Weights of a small audio frame classifier.
Model: 6.4M parameters, log mel input, arch transformer, activation reglu, layers 6, width 256.
Training: 16800 steps, batches of 128, held-out accuracy 93%.
Data: trained on short pieces for a synthesised band: melody, chords, bass and drums, 26041 training examples.
Rows from block 3, named by matrix and row number. Rows with one number belong to one neuron. Each number is 50 + 12 x the weight over its row's rms, rounded and kept within 0 to 99. All counts start at 0. After the name is the row's rms in percent of the matrix's.
# gate: MLP gate (model.blocks.3.mlp.gate.weight, 1024x256), inputs 0-127
# fc1: MLP up (model.blocks.3.mlp.fc1.weight, 1024x256), inputs 0-127
# fc2: MLP down (model.blocks.3.mlp.fc2.weight, 256x1024, transposed), outputs 0-127
gate.506 049:62 32 60 59 43 65 44 55 31 41 44 44 45 37 41 37 52 42 30 39 23 49 49 43 50 50 53 48 63 55 51 45 47 47 44 51 57 48 53 63 49 45 46 40 16 66 58 56 44 52 35 49 58 55 65 33 18 51 57 33 46 63 28 59 38 45 66 46 40 36 45 79 40 18 65 22 66 46 30 58 13 61 73 48 44 59 63 65 45 57 61 49 50 27 39 46 49 45 60 47 36 54 51 54 36 42 40 68 50 44 61 66 35 53 42 41 56 34 55 55 64 49 33 45 41 55 20 44
fc1.506 037:61 34 72 51 41 31 50 42 56 58 48 50 78 45 50 51 68 54 34 41 45 47 34 32 33 53 49 53 54 55 52 44 52 50 34 49 63 36 55 59 59 39 65 46 34 55 64 43 50 36 45 50 63 94 72 50 35 51 59 48 51 46 33 59 31 52 76 36 46 59 57 48 78 36 70 33 48 54 51 47 36 54 42 22 46 62 43 77 64 47 66 41 50 43 33 66 34 62 50 57 40 44 55 51 52 59 45 63 34 47 70 53 52 52 56 50 47 48 50 50 59 36 47 65 42 51 41 64
fc2.506 030:47 62 63 38 42 51 53 64 40 39 53 45 48 51 32 64 53 47 21 47 41 61 60 51 56 59 42 58 34 54 40 69 43 42 36 52 18 60 70 57 73 59 32 41 25 27 51 44 46 63 58 61 34 54 46 43 54 40 44 61 52 50 42 45 59 52 60 45 52 49 58 41 61 35 57 64 55 44 37 45 09 43 58 45 73 39 58 19 40 25 42 51 60 36 42 56 55 56 43 52 46 52 52 56 56 58 54 43 57 50 26 27 40 55 61 53 41 59 50 64 26 68 55 54 54 53 61 47
gate.507 107:50 44 62 65 52 46 50 52 23 46 13 56 41 17 56 44 48 59 59 37 32 39 39 54 58 50 53 49 40 54 57 46 63 33 53 62 45 45 49 47 58 48 41 22 38 66 57 72 36 38 53 60 42 54 31 35 51 29 68 55 49 67 36 54 46 33 68 43 63 58 45 52 49 74 51 54 54 59 44 61 42 49 48 50 38 52 48 46 34 62 60 45 51 45 35 58 57 47 63 54 31 56 51 49 39 43 31 68 46 32 46 60 46 28 68 32 61 52 69 46 43 61 40 33 52 31 34 41
fc1.507 114:48 44 35 41 44 49 40 37 74 40 72 52 48 85 54 56 47 46 46 65 73 63 73 57 44 42 42 64 42 44 53 69 39 65 41 51 24 61 34 60 44 53 69 49 62 39 62 42 71 44 31 44 55 44 61 61 55 64 29 43 48 24 59 67 74 56 34 53 38 45 52 57 36 28 46 43 50 47 56 49 64 50 59 62 60 45 45 50 67 43 39 53 48 61 59 52 56 54 34 39 66 56 42 39 33 76 59 13 63 58 53 50 49 74 50 53 61 41 49 46 36 46 45 57 34 74 69 60
fc2.507 104:48 57 39 49 51 38 56 40 49 62 39 63 37 27 57 43 50 54 55 35 46 52 51 49 42 53 67 45 73 43 33 60 63 36 56 43 56 29 62 31 54 45 42 41 38 60 36 50 33 39 62 39 42 34 49 49 58 38 74 56 42 62 69 67 52 58 43 67 64 61 81 51 34 79 46 59 52 51 42 65 38 52 55 39 37 70 48 54 43 69 55 43 58 49 33 44 54 50 71 50 45 39 44 59 44 46 59 62 56 46 70 52 54 37 65 59 57 51 63 41 41 51 52 45 42 40 35 42
gate.508 044:46 49 51 43 53 49 46 39 36 55 28 49 58 35 37 67 55 38 38 42 31 43 65 59 55 48 51 57 47 53 65 43 52 44 56 69 67 45 69 66 46 56 48 37 17 65 55 60 39 69 50 36 35 46 46 31 39 21 65 32 58 50 38 37 50 35 70 58 49 33 50 58 45 34 58 30 44 42 38 38 19 51 58 64 44 38 36 57 52 57 67 49 55 23 45 46 54 40 54 51 40 38 30 56 20 58 37 53 55 59 69 64 37 58 62 41 64 50 56 51 38 37 45 36 34 34 26 37
fc1.508 034:22 51 34 63 39 55 45 25 57 61 45 53 41 48 64 57 65 52 46 44 37 49 41 69 38 69 82 46 76 37 48 44 62 45 45 41 70 50 58 42 53 42 50 60 35 54 37 49 36 56 58 42 42 36 44 42 56 53 64 35 42 71 47 60 51 59 57 79 45 51 67 44 19 46 52 51 66 49 54 38 37 70 36 38 32 54 55 31 67 68 76 28 29 42 40 55 79 52 61 36 41 34 30 53 20 52 35 63 57 63 73 59 59 53 33 52 69 49 57 51 46 28 46 32 52 60 35 66
fc2.508 023:42 69 32 43 46 48 54 29 42 61 50 51 69 40 56 68 36 50 39 53 36 64 85 49 49 57 51 42 57 48 53 52 55 52 47 64 49 57 66 44 49 47 24 47 39 24 44 30 57 57 36 32 38 48 35 48 58 47 56 50 63 47 59 47 63 80 60 46 64 43 65 63 47 51 60 56 41 57 32 27 36 41 47 44 50 53 15 43 42 52 47 58 55 52 51 60 56 58 61 52 54 46 40 57 44 25 53 55 52 42 68 53 42 65 40 57 47 30 28 44 48 38 51 63 46 54 47 56